config = dict(
    decoder_fused_qkv=True,
    residual_init='none',
    grad_clip=3.0,
)
Rows from block 2 of the audio encoder of a small audio captioner, named by matrix and row number. Rows with one number belong to one neuron. Each number is 128 + 24 x the weight over its row's rms, rounded and kept within 0 to 255. All counts start at 0.
Before each neuron's rows are labels from the 100 clips, of 14848, where the neuron reaches its highest value: "responds to" is what is common among them. Only what is clearly more common there than usual is listed. The data: synthetic speech, music and everyday sounds put through simulated rooms and audio effects. In brackets: how many of the 100.
# fc1: MLP up (encoder.blocks.2.mlp.fc1.weight, 640x160), inputs 80-159
# fc2: MLP down (encoder.blocks.2.mlp.fc2.weight, 160x640, transposed), outputs 80-159

responds to: drums (77)
fc1.335 [120 142 174 137 118 145  97 119 154 117 107 182 141 122 130 127 116 128 151  94 111 128 136  85 120 114  99  98 120 125 102  82  90 136 115  85  89  79 109 167 137 166 119  72 113 143 153  95 147 105 127 145 141 138 104  83 173 118 127 140 109 133 137  90 108 106 142 121 130 108 119 147 174 154 107 136 158 133 121 173]
fc2.335 [118 105  96 132  75 115 124 133 169 116 153 128 146 163 137 110 170 140 114 112 165 100 112 103  93 113 130  99 139 123 136 135 117 154 124 161 137 118  99 116 137 137 118 136 142 139 127 164 117 141 118  81 138 116 140 101 144 154 116 150 159 129 102 154 129 133 152 111 142 116 105 124 148 126 126  96 163 127  80 119]

responds to: dry (58); drums (56)
fc1.354 [126 126 153 141 103 125 178 157 128 168 106 158 141 103  81  77 118 137 127  99 124 176 141 147 132 129 104 124 150 118 178 108 111 152 162 105 106 170 132 155 145 102 150 148 101 181 118 141 125 106 132 136 159 116 134 141 106 165 149  76 135 147 132  71 100 101  95 152 143 151 144  95 121 148 128 113 157 133 104 132]
fc2.354 [136 175 136 114 151 144 137 153 107 113 108 155 134 162 109 142 133 105 110 132 150 123  90 122 108 167 141 114  73 127 118 116 131 106 103 160 115 113 116 114 135 114 148 126 149 131 144 146 163 101 120 149 106  93 127  97 148 108 133 125  91 132 158 128 140 114 139 162 118 137 167 119 101 145 125  46 166 107 149 191]

responds to: band (59)
fc1.34 [193 139 109 112 131 107 128 105 112 139 106 154 156 136 168 102 123 143 102 170 103 159 151  99 134 117  97 143 122  87 133 155 184 122  98 128 139 132 141 156 165 153 131  95 137 150 126 111 112 109  81 132 153 137 112  92 115  77  96 110 131 129 138 124 138 133 101  93 110 115 102 138 141 111 148 154 139 144 170 120]
fc2.34 [170 136 103 149  96 131 126 155 117 174  88 108  96 124 116 118 133 162  85 144 119 131 103 103 176 139 130 150 149 118  82  73 170 171 125 127 122  91 111 132 118 145 172 156  81 113 130  54 146 101 126 105 113 136 120 111 101 119 142 168 116  96 140 137 136  79 111 131 132 118 127 102 129 128 119 135 126 149  99 133]

responds to: drums (81)
fc1.618 [119 101 152 117 131 127 118 114 129 135 120 191 129  68 143 143 106 185  66  95 118 137 131 140 104 138 106 120 101 130 161 137 121 120  98 107 150 104 156 143 159 111 134 118 102 104 124  80 146  87 136 140 157 122 131 132  72 106 132 119 143 170 115 129 135 135 150 150 163  71 148 127 165  77 173 127 145  96 107 109]
fc2.618 [142 140 104 118  80 130 176 110 150 119 164 111 120 119 129 121 139 177 117 109 100 128 118 118 103 102 114 108 201 158  90 111 123 164 133 143 105 112 119  98 146 124 134 144 129  91 145 147 115 103 129  89 164 115 120 112 146 173 112 149 140  96 165  79 125  80 116 112 149 124 129 132 105 136 188 145 112  82 134 129]

responds to: band (52)
fc1.628 [134 118 112 124 116 167 146  94 137 117 147 121 173  87 140 115  92 139 118 147  62 141 159 147 108  95 149 152 108  99 116 168 102 122 101  80 160 124 153 168  95 133 141 134 127 137 164 136 138 140 159 135 133 114 149 149  99 139 132 108 111 155 105 117 112 141 135  90 145 116 152 105 112 163 103 129 121 139 138  83]
fc2.628 [145 153 118 115 104 126 122 115  94 125 154  66 162 135 116  83 122 128 179 155 112 126  93 152 149 139  92 112 141 148 114 106 173 115 154 117 118 155 135 121 135  87 134  71 139 114 154 124 134 121 118 106  95 152 171 133 161 127 117 122 137 106 102 148 122  93 137 145  94 150 136 110 181 141  87 106  91 174 145 161]

responds to: distance: near (65); reversed (34)
fc1.569 [103 152 136 114 104 133 189 122 106 124 147 131 144 123 143 119 141 117 124 142 159 138 158 145 104 157 131 115 111  97 118 114 104 111 121 119 110 147 156 112 172 123 119 120 155  77 141 166 149 110 135 142 161 113 126  41 169  80 131 126 135 113 130 117 125 124 146 128 144  85 157 145 150 105 141 141 100 143 116 144]
fc2.569 [117 114 137 142 147 154 152 175 139 137 136 156 132 124 132 109 118 132 121  76 132 122 176 131  99 126 121 167 139 144 135 166  82 125  99 130  81 135 117 136 115 102 107  97 102 147 120  85 152 122 118 176 137 128 166 100 109 110 139 101 125 107  92 196 114 157 175 135 120 118 167 128 130 120 126 143 114 123 118 175]

responds to: band (62)
fc1.635 [116 122 110 147 131 131 140 122 144 121 123 139 125 130 155 122  93 165 133 113 119 112 106 137 111 125 157 133 142 123 125 100  99 134 132 115 135 136 126 158 128 112 114 119  96 123 154 143 112 150 125 140 108 135 147  94 136 120 176 131 143 122 114 107  92 161 124 122 150  52 193 135 113 197 129 130 143 145 125 132]
fc2.635 [144 138 108 162 126 115 155 102 139 131 152 104 166 130 106 114 146 122 151 142 113 135 154 143 105 144  71 131 128 146 152 136 122 144 109 118 117 145 109 160 156 130 152 110 113 129 111  82 143 136 139 130 130 123 134 129  59 150  90 137 152  84 116 112 122 131 138  96 171  91 144 148  96 136 132 140 125 140 106 148]

responds to: drums (56)
fc1.305 [118 143 114 108 149 121 142 157 106 136 106 152 129 128 132 128  84 121  89 127 147 141 130 142  97 160 151 112 176  77 141  51  95 119 156  71 112 161  88 129 107 139 142 126 138 135 171 102 189 124 128 163 137 110  93 156 126 167 145 117 179 163 128 111 104 140  93 115 126 101 162 116 154 117 131 107 109 134 148 146]
fc2.305 [161 146 149 145 120 143 122 123 137  90 115 128 133 135 158 128  98  93 141 138 106 113 125 138  57 110 137 124 126  80 151 148 113 118  97 110 156 109 142 109 139 109  92 167 163 131 102 160 131 122 120 109 119 148 128 102 119 145 121 133 155 165 114 159 143 153  88  90 132 144 168 116 105 112 170 104  90  97 121 126]

responds to: band (73)
fc1.408 [134 156 132  76 144  94 104 164 147 129  95 141 134  86 193 122 111 135 121 136 151 147 125 103 135 115 117 159  99 116 119 127 130 119 100 106 112 125 118 163 114 165 144 167 165 129 124 133 158 155 119 129  96 112 102  87 122 117 141 113 108 136 108 128 113 136 139  75 134 120 161 124 154 177 130  91 110 160 142 170]
fc2.408 [ 62 112 132 148 141 129 157 118 113 144 145 122 108 137 135 151 159 141 123 151 190 128 120 111 151  89 126 103 119 115 149 143 139 103 104 118 139  73 148  97 159 139 110  89 159 100 139 176 123 160 104 110 139 125 142 103 177 155 109 130 107 105 129 142 141 134 108 126 113 129 151 118 133 158 133 148 142  71 164 118]

responds to: drums (86)
fc1.333 [ 98 148  94 134 111 133 133 134 144 118 113  98 149 144 184  95 134 100 117 126 133 110 105 152  94 149 128 134 164 123 134 139 109 139 150 121 107  94 135 126 121 168 107 158 104  97 129 134 118 109 178 142 119 121 123 122 146 135 159 109 125 136 160  89 146 173  90  73 154 135 137 107 144 149 121  87 156 119 108 143]
fc2.333 [156 125 138 157 141 154 142  60 127 166 121 138 150  84  99 109  94 106 107 115 122 158  94 147 150 105 151 110 135 128 109 142 112 101 164  85 137 145  92 120 138 140  96 124 147 145 115  99 116 116 154 128 138 129 107 110 102 123 115 161 123 149  99 145 123 122 135 112 132 148 160 137 125 146 116 132 100 142 137 146]

responds to: speech (67)
fc1.328 [103 151 163 126 153 135 133 148 103 136 108 131  90  82  98 132 122 166 100 142 116 132 132  97 162 140 100 168 123  96 138 148 148 166 132 125 162 104 165 141 119 138 145 122 124 128 151 102 128 127 123 128  77 135  92  86 147 124 139 101 137 151 122 100  99  95 148 116 124 140 142 131 138 137 127 123 149 135 104 160]
fc2.328 [167 133 125 115 103 157 179 108  79 149 195 104 150 149 120 129 146 144 114 126 107 106  79 156 135 155 138  97 102  95 120  95  98 155 119 146  94 186 128 164 139 109 149 109 163 167 116 111 125 108 143 130 118 131  82 138 150 158 100 165 142 143 175  95 110 145 132  74 135 117 157 172 106 113 113 136 107 114 116 146]

responds to: drums (78)
fc1.605 [111 108  97  98 138 106 122 143 126 145 131 122 114  90 124  99  96 129 114  75 153  89 110 110 133 142  85 133  95 160 144 131 159 107 153 124 128 160 125 118 147 112 131 132  60 140 113  88 166 137 110 138 102 125 152  93 112 147 129  72 107 106 124  85 139 156 144 109 133 137 128 125 116 182 153 119 100 125 126 160]
fc2.605 [126 153 148 124 138 162 127 131 137 154 111 149 112 126 147 189 115 153 137 118 103  86 139 172 111 172 125 145 115 140 147 130 122 134 112 120 155 130 121 142 124 115 136 105 126 117 132 115 120 107  92 151 148 110 137 114 110 132 157 153 117 140 169 144 106 154 112 104 116 154 122  99 132 130 128  99 155 111  98 129]

responds to: band (62)
fc1.488 [156 148 138 165 106 116 153 108 129 185 112 160 132 101  81  95 118 110 176 159 106 153 116 168  87 131 111 124 167 108 128 143 146 160 121  91 142 155 122 145 119 121 107 128 123 151 109 108 113 101 111 134 109 120  95 133 143 150 126 101  96  97  96 122  87  99 137 134 150 176 113 157 144 153 139 128  95  83 105 125]
fc2.488 [137 146  81 144  96 131 154 174  87 122 161 137 124 131 144 114 157 127 130 160 113 116  99 115 111 140 148 151 140  98 121  97  89 115 125 197  84 110 126 125 137  99  85 161 156 175 133 105 118 118 155 162 116 142 116 130 109 138 132  97  90 198 158 131 133 138 137 153 115 175 133 164 120 153 136  84 115  99 142 120]

responds to: band (64)
fc1.593 [121 131 132 108 155 119 113 137 124 168 102 103 180  91 114 132 148 162 123 157 112 147 115 132 113 142  70 130 125 103 159 175 149 132 126 122 149 134  89 146 121 164 118  96 161 122  99  79 119 159 119 107 133 113 118 105 145  98 132 108 156 134 112 120 112 135 128 117 127 120 101 109 122  69 114 122 123 107 135 130]
fc2.593 [128 158 148 147  75 130  92 121 133 169  87 113 114 156 140 152  96 153 115 119 128 107 147 102 133 185 113 147 123 117 100 114 133 118 145 108 127 149 142 114 134 163 155 112 108 116 139  93 124 138 130 129  94 171 128 107 142  90 112 114 120  87 116  99 158 150  50  78 131 116 128 148 138 158  97 120 110 117 137 141]

responds to: distance: near (71)
fc1.193 [128 117 152 139 118 113 144 172 107 143 140 163 129 133  76  95  85 131 137 125 149 147 115 109 141 111 121 128 144  79 152 140 128 183 144 132 105 126 141 132 110 143 141 113 156 162 113 149 121 153 117 167 124 114 162 115 134 139 150 100 165 120 130 105 107 134 154 121 173 123 107 101 149 114 131 131 131 142  94 134]
fc2.193 [101 142 147 139  62 134 136 147  82 183 128 108 118 152 118 160  93 130  86 123 111  75 145 149 142 192 148  98 113 145 114  97 166 166  91 112 161 155 130 139 121 104 150 157 126 134 125 103 165 156 103 155 127 140 132 118 129 145 118  90 181 123 193 115 137 137 144 117 132 140  99 117 121 121 122  78 130 101 134 183]

responds to: drums (53); bit reduction (41); distortion (37)
fc1.470 [134 148  85  94 141 102 153 175 152 111  88 163 169 113 137  97 152 141 115  84 178 109 169 103 139 129  99 115 122 129  87 136 119 142 107 114 113 121 172 131 156 120  90  86  73 126 107 151  92 133 161 124 145 136 124 118  99  99 127 103 123 123 148 119 125 175  90  95 101  84 157 125 111 126 142 163 158 143 140 102]
fc2.470 [140  93  82  98 129 141 117 115 112 156 106 101 113 120 136 102 122 170 128 113 106 134  95 127 199 134 126 116 104 111 149 128 138 107 155 121 112 103 110 105 124 101 137 169 155 135  91  92 169 145 126 136  66 153 125 107  93 136 159 127  87 120 134 154 133 118 111 101 123 108 121  59 110 160 150 147 102 147 141 125]

responds to: drums (81)
fc1.532 [116 143 128 118 160  94 125 149 137 131 153 133 132 112 133 133 133  72  88 122 131  97 109  99 117 124  98 135 129 171 132 137 108 106 161 106 125 142 117 119 109 149 105 153  74 141 122 107 133 129 145 118 112 135 133 138  99 128 135 140 132  83  95 115 110 122 133 116 123 133 119 123 122 209 194 115 108 123  93 134]
fc2.532 [129 121 157  91 145 142 113 119 148 134 170 165  68 171 113 153  92 152 133 113  87 122 182 147 120 130 127  68 109 145  90 111 132 137 135 157 136 106  90 111  98 105 162 143 109 148 130  99 114  96 120 121 132 134 172 118 128  92 106 119 143 123 132 125 125 114 157 139 151 131 141 121 105 128 100 121 151  95 107  96]

responds to: dry (68); bit reduction (39); dropouts (37)
fc1.603 [163 135 121 156 145  81 124 130 144 141 121 129 150 110 157 107 121 127 161 113 149 130 180 121 137 102 155 113 187 152 137 133 101 135 143 117  86 128 152 130 144 127 103 104 128 135 144  97 110 123 121 133 132 199 128 107 148 142 137  64 126 144 107 128 143 177 144  96 177 133 138 137 110 112  89 135 154  76 159 109]
fc2.603 [159 134  91 140 158 140  84 162 160 190 107 131 155  85 164 117 107 107 134 160 163 163 118 159 119 147  92 107  96 124 113 141 107 128 146 112 101 115  92 116  90 120  92 125 108 140  81 133 107 130 116 151 106 103 173  74 119 100 128  91 130 145 142 138 166 143 125 124 121 121 133  82 131 155 105 129  92 132 128 142]